{
  "train_examples": 195000,
  "image_size": 40,
  "crop_scale_min": 1,
  "horizontal_flip": false,
  "num_classes": [6, 12],
  "norm": "layernorm",
  "qk_norm": true,
  "orthogonalizer": "newton_schulz_5",
  "lr_schedule": "cosine",
  "weight_decay": 0.02
}
Rows from expert 31 of block 9, named by matrix and row number. Rows with one number belong to one neuron. Each number is 500 + 50 x the weight over its row's rms, rounded and kept within 0 to 999. All counts start at 0. Numbers have three digits each. After the name is the row's rms in percent of the matrix's.
# up: expert up (model.blocks.9.mlp.up, 32x192x192), inputs 0-63
# down: expert down (model.blocks.9.mlp.down, 32x192x192, transposed), outputs 0-63
up.27 111:527519553476476555461528526481519514549518598408547459440465508498447405569486521541393537471503503431496456510626519520402514583477476530521523520438563570471472506492491514398425408435497460
up.28 103:538516499502474434378521501539442563524447509543516537488387540445499385466438541442540553476559511519511537541464528494533538496423464562568388528458525437490494527500582395501462400470459469
up.29 090:529444614472547537528508507475483599509507530469535426544466444517474370498420550509496514528549441474468520537532487485529677477454467496489491504527359539580580481417501522446471482552521536
up.30 107:486507426465439563538547490482495524474417584471491575523500509596541495486502585451594513479519608556503552494497444449494431462528503510577444492500501448557518532515500556515509626508541428
up.31 104:534482606570369483481462484494492551528535450539505438464450452501489493486404540491461410493528478498514477445461526451470495474526420498502495475529503623437456503546492479539578552441490519
up.32 105:522375527535506583431564536489486443474496471471488477470554649530481472538494412429502589528501512495555511491463414435626460526512464637521473447545460383534507615545466465489431540561566458
up.33 099:498501521549549467481518459499412536452508574575505531471501463490497439483464483403568557454548435468524534474530515441469581516610539486437590556461514523509503576505517455491471577552529529
up.34 095:545520451436574522547473464514534529473569504434500500470461464434399523601525493521519503543486479476530558572542444549555548408543571469503492510406443470362455405490532533484484593514488424
up.35 095:462538525445581467458570582449488501563539516503412483512501471478439506536496469522483550511516483475482494407509560590485498480444557448435581462503518552542472499514518539521512546400532478
up.36 090:645518662480449427394436555487526511575514485522520512503397410477524459426462585508516507489472559521503460494550423487530491438485572543381540553571493537455559501552427606507583470470545487
up.37 101:506513534469498518481360473549505498453508532555497527381550526458485475527554502598521432520579498478617513542571438469434480473527470605495385553465466500522516495436537539438519490518525456
up.38 085:452534430474526549451523499543383440526526510427481517560474416588461471444490405486517541543542464546500476492453537497443486514584525447483541569485467486423548573510581509511521529571533469
up.39 089:523496425547531519528489460514639519505475516503540573475498509469517461467444433526478508509506563494485432452439413477520579501530475568432441527511553478494578424511485457566543546552539602
up.40 103:501402431483557582541606342539486448482463457532466452617522470464550569529449494537510444499508535560464532448497492445452486513472608556424514525424409424536535531536463418515515515520462397
up.41 094:557542564487469540481520473503527514593512521495481473469563429556558534462397520434445585600576476397505603465500463467468547440485482545400477494529454495538595442545459425451522507472590515
up.42 099:523488565491399501586620384479563462534465490461460466554380528503369554488482508519489466530460534577488554566517439559450345490490542443448635498474558441503469564446409451540511524483552470
up.43 110:465543460395469547418506480511497456572560589519500500484552441498528398473503556507511513554390526421587459479362418492508491498535519462518555472486560556469499488513417481489527509563515564
up.44 112:402479527548505448533540561475511463570563549523509512490477477552484490429538540455446460508438524423545442447522497492507499488500540517564528505453621569483527588434474473459617416516521548
up.45 106:514444491534432481526496499330382364493550599464511456460487539537503580489511466479528482494497541470498558527540455567420493505448437473479513563458382535592503525575495492446561500452472531
up.46 087:619569455382556513545497414437427577464491438461562462459458506577391479476470577546525527573530492468455459400608522505516485487503441521459466483411479468448483523561501538466529530501550440
up.47 121:567493534484550450542459526479473486562504560420580472492435483367494484498541537552537581456506577550535558479497512455616462490471377505531511501551535442443484521464468514461491521539548539
up.48 090:530517481568492480444552512470519490500423398498393468542454457492513502629570500518486501519479488602547617561552501484529534493531517451529425481519488523576459493373511441464500487439542452
up.49 113:434467510602544513456513530539576434436485593502585545551503503478528538558507526439311450538480523446400451507476474490585611537482521484500474512596549501505497572492484500494499531519538507
up.50 071:559482425457479537556401402448551533505515536502523441505461556513498511601519430509498446538559473458596454477520460540470404500490646575564539588491513562486453487541510512499471407555471553
up.51 106:565535510471485442420523463462456477551547554436510501489468528554509594551478509551487527555482447470470589534499514511494571423498518520483504439498445408579541463469562495498503499430518474
up.52 100:415523547523465479454428645505456477516521527535565515419554461508485479450471471513484518526436558479563443469435552355540584575595551585546541484462491482541506545481524438430557451566509482
up.53 086:589424487560555582434516517544525575412505488406507543522620522475465524428464417443536536574557455467495494545495492602494540487413521532437447525581486513517451518534499537447457592562494446
up.54 105:461526533559539438485481435440449485481451501412465500561455524459446536483533593491539542511513493496556413511537472487480475474549523584431432544490526422462512530468460556473623502444561550
up.55 107:448564581425441519480456532545536394509564420601556504513478516505532570426423485525527518461587543469499536517520507604457442545499428559385552460473419475467567428450493497496542421519495545
up.56 100:424451502405500488430571581489494462545515481553445498494538486478510478524426472540386502552557389420497524456596494585525467523446454527537501517486543511531545484402515584559508538515472507
up.57 104:518530525501460530574524563446452395572563460471465564557501479394495458503475565430468540493599573546507450487527483530496449403525417577517490459544571473489462490454503511501593556519455545
up.58 089:605581622442513498543476531500528383408491542502399567475418491491532400473586539549552551476455425469453515516513501560501562437440491498525610576512503505551486480412597513475542548473573490
up.59 095:584485481507466496439508489522443495554476462470441436481557517568425576527533536449489537474538501544462508490551530473486482457535554505519451370521511502482464571486576518475550555437476556
up.60 107:487455536454476474480442502457446501517462541502529482506440534493545488470481616512556510528459432562536476574518524471347483446494450452508448489460493608441471580549489460507551475547455380
up.61 105:471527473446547559554482447498475432496510587438427463520481506599520488470421433552527466475420434531461431580516593519496558521544463497531540432463454497498475482523437539484469534597528521
up.62 095:532512564486454573435526530464523561415552471389516496568491472517483453427538510507498493597409537462486442608535440499452413459485461453483528513551548540380539569511435588608470546543504466
up.63 097:544436514437486471489512458571441608529451514386528515445519494447456465539601486481453461493514576462504439452609560560470504511470486502538507509572506570407498543453448462503528545502481543
up.64 100:424572469515498576618472471473466513551493458563540509560447511591571527494452488549513550475391522485510371583530424486572615516517589523527436533534488542531551500443526588507491578477384468
up.65 105:491444556557491472526494505498490469512486561492533491529449480508400539569558524496484473511544524534485512538458462554431538364562498515505493550505532512515587549535384433469542483519527534
up.66 096:528554535489407556546510473518497562495504401453563583522437534444535515463453512489616494543555552500581424507496472548521476496466561533438408532439500488523466458420522562487572520546537495
up.67 095:526510483564560492442504429453492478528565569533500544470551476488545463426569514519597512446430513430474550550509500485436506502507482448424624395541492535458545503539522577512515505505537490
up.68 085:499562452603421582468528499472424464431468448460546529529516651423509462608565542526503512632500546472588486449499479494484376512562524503545482560500496510446614432481520507477389501471476493
up.69 096:577504518508503487416518593468566577508534466464575416574532386483558459547528412499486429557512492551547542518416330524385450526556420484493532446511569496484503484559497515537531452566588467
up.70 105:528447557411542476516523531550537453491535406478513479499493495514483517504571501539514588451407493475521532432508492463541486510487596485600444540483628394486542476513564516523496621567512600
up.71 081:489588429492514495481491541448505540454536508382575477436503373504529472473388501487471575483539470548489471460572441601425498525424487485434570602504410492571500635537561574437511610488521499
up.72 090:562497499458517472563526512465553592529461478509454561504489450422537542499571546478487507467443452411497542516547457471522507511444453559446435523529456368502468516491401551434570535476515456
down.27 102:500442526520457481484582477571495486457548427455474491499432488535510517449511520391530432524348555536530505495522436493610534559553506468477456479491503514553591476446509437415592508533571448
down.28 095:428510536482536521589473491501443429525528474518503523525505471449429468471473495500421591549422494542544504493563528458520525515456549539534499465463529479462511517457490507620516479521477457
down.29 094:472517491564519466441529448590420470429486471442514587488525487563492535451443501461535460473469458463518489586518516521517498510578492495529503613447444453497451473571534493574517511509494434
down.30 111:563550514507543444539356486518543574555443474532503466465499459496519552528515519451438511542642590539558496517471570564541534504500436639535504530486469450528409562445529523537503464599479542
down.31 108:457461390555493549518514586442602480445517558533473529482474529467534533498524512482434545539487519528448525403547458424405513567516519459418510482593441503416605485575485496470473527468474530
down.32 115:569454501479527459469506426530519521532506516574533521530478453507561525493517547466460637476572595482537513538525507418489590520565516418487429449548535574443565456510504465438539472506494490
down.33 095:537558529480508560500574468476483316568591576579586459522506437526438537496512510456418453484429539548393569552441454526411550408454431481507461464475470594564509475484512449477597453494496497
down.34 092:506519460525498486532519514495419491556482536399451436482515480494545506442519435501395612516476510522555502398506585537437471554462521421498551483512436479516467564509478448495522544508513525
down.35 098:413532426557501437500473494519525572551504556528606483518377448510462497454546514466513483512397444520472505585462597594529523474567382482514428518570571562549543400419514597492446470536471416
down.36 088:453583505471434489548471474600564532520446525580472537501518465562449504495482493457490425514535475538445443484543498435501539524515425510492462482495422445446500534571528462464385359499517521
down.37 096:442495486525471471543557456544419479478576424494468424554621549553447442476477593528492475507363451567439546469425495469572505497469495460489421478512448497449510510547505587508485536494553519
down.38 082:477538544468480503510536595568428453571556515416545551448482532452511465532523483371463493535590532493477492510463509500486472508524465540558450553481478518449548486518516482438544400449582507
down.39 097:558492594412415481421585433538438530538457445496508518523424492429526542485511467606549402387515477525551641468629540547515504455462432503473481457513470534523493536489502545522509454556516431
down.40 106:495459545525440475464460487530549439476487537545471547455531461527547439531435473460451510509575460427545463514554447588531530516480462498560595378515504477462554490519555614513480524441537554
down.41 110:453420561579525566510546518407491479494452471459527505463542586425481525465619451577458459443476502485427498487579469551546511560504468491508471501472477498465441565434489524503543473470449622
down.42 102:339496482455461523522524491516544504573596503568462482551527603547479516556437483486566529534467543491531465477599404438435545484541543498544431436535411494433596509533482516460552489488532390
down.43 098:455495632493499558477520609443567455415496543506548565485455544498574565440509428473527536554504503494467500489540507429520446437620517510492548547459479452447591505470400434462525448352456501
down.44 099:570495431505573499511602483582549480519445420450473473436553566556402503573431482577360429467508432539526488476528448427482513555506468485410455572505569510569523504459574558517511412467462445
down.45 105:497511577514504553524461522488471563489525519443506498465583492418452545544526448417497486594555503446585460394516461520541586491451599447477420452499479521410502559570499519478472530528513440
down.46 108:387504555541566601477550567466470431418588478576487553551553539506555481502526430578505568553517467527564514533535489480473521596432467420406544553497532535530463528466527525552514436571498519
down.47 109:471467514391505538510546442452461505482571523478602432549482405510511696505516509440485414442538489521502451452446577552455472512496526465500576561502581467629549482512529524519471545460544594
down.48 082:443472489569493515509447535513501542463524490507484502550518482471416552426521391508503432561542462513501501425464548489435499433400582591348519528458494459500563596568456450495402623478498535
down.49 108:479524515446513539472544514542507456523452345556464539471447454510462463447554629599482584547497447540535526419408549444464424482455540504526488598481527504481443524503509553577458600500461566
down.50 075:515583505553549482595486536452518366457601497428527497465535488539457425450549487495509610491507475521525497608546476514558516468409506431436519503538431480426464503445519490495656482476450427
down.51 097:506448457499502448490522422423492535426626499466608631458476508470475489529493521505473495502494460534558560515508519513567406441528532551517375545510518469467532445456558461507505470562500570
down.52 102:448504485490582508497470454567545438520537441445458582486500552443462541535605496563481443475527476442538470581520410462535504471449490445410434678503572562555523420510463432521509497525479519
down.53 091:455553533503481460465482511563453461518582517421458558504491557559538430527410450546445572503599468456566484450577541500566560445571456414476557443420490475438513521491464528546630447427544523
down.54 106:489565567454487468463528444463507395520490495569499502562515487448476480570547445503538454474425535513446553452477545498534521458506481445561580475551394512452539505575552518493500411522461453
down.55 105:502501499476507499492513543425512504494482512462555426549509518518523450576402623467499486499436524481455483431464541590513499535462463572509487373580506453509465598536448547412493457501509528
down.56 100:558512523430419491536339543514519572420443583535567511535442534555458594505523562375477510513461513439494559498460490580530525407458507483511577571456507467455448439530510530405530511484486542
down.57 101:458445422529579485494482484554441460519523518509554460516516476469500513422486489456476475448408389531573570509559493489574587643575444511507470485534530465505403488553578514480505534559494512
down.58 103:407415614573443522523507508452504582511498419522538346501595429517533487442496569545570497462432489475452479487520438508492546492521437485467599516514536496441516584498470431540425444492481518
down.59 091:525493472488494492371471510472432461441511489461457546511488526477468542484485535425511454572478561511508368468432481457447480468493435546488464447609502619650546485527560499518524494486381515
down.60 117:490501592480497433523562532581554482458535509450443548543568423531552450460474484488448483481554622437493465551455482494514483494481482441520551507567457516526496524437610572524436534488406586
down.61 103:539397510529417551502370473533498554497460418552530505496441513515487403460428580513562498454507530604531520519479525546541517460438554457483471424530548494506497463471504478504557475436529612
down.62 102:493525548482466500449478542524512437481459494498470498548489622594589466452484527504571542428553571452466552504511627547501460414527550462499477465553586441505528430463584465451469482500483449
down.63 099:506489454509519537504450557545577444464461464477635480524415456495545509478499571528448529551484439515480476522454507444496506614510546564473456422622432482532458590524539570513463505514487457
down.64 091:509499560524420478519552435525525425509465531452454520420418510505461428466576567505471540520498556499419502549529659505500520542537524443373492415523527447446502564469443420558546475485540507
down.65 097:458485424567418525521512539579542464556439483557572441540508532582519487511533559441439427587453447542543624564495404507477546468464518544552538456513432497473529500491575492550462529517446609
down.66 107:524520487516458645373543479517518560495421459508476481448550504482466549429478591552494507482484530479523532508348499464517569532446405479524501554429501499505507454475464508533534470488436567
down.67 090:533534438500491556414481487432513521567517524456498475446534540526474452551459538503550490591489542517491399480544544384463548537622517592409536487553510509450455524573515546511528483474533517
down.68 086:535466583643539459400374489533552494557584515532528474384450490530513520447518558528474533548448525420459583400482530376497606517613426537463594455506534489493511495527446560430444536482539503
down.69 095:510437500497406552516522557475534477464504513550538536468523590507540449336486469559606530562526548439464493479513565481538491553555519564479618558576510608563508472477538487440482565424401554
down.70 097:572480529464499543529461507427474552447399469504495581495525451483502499486587534434436417500534472436508409473484553485555439499458422542464496425454587537443444597577457535501569447574508564
down.71 083:446532387543521520484535490475493579502562595536519463525449440474489508504461484532499564557490455496612454501504501431529468384492496534543525558389512451464504421396499427564559536487504545
down.72 096:558430538427478552436472512474392575454404535512518489530509478524362538431515475482412537435537559441485585448478529476571497505498543459519520437461491576485510461525491486558478504495443507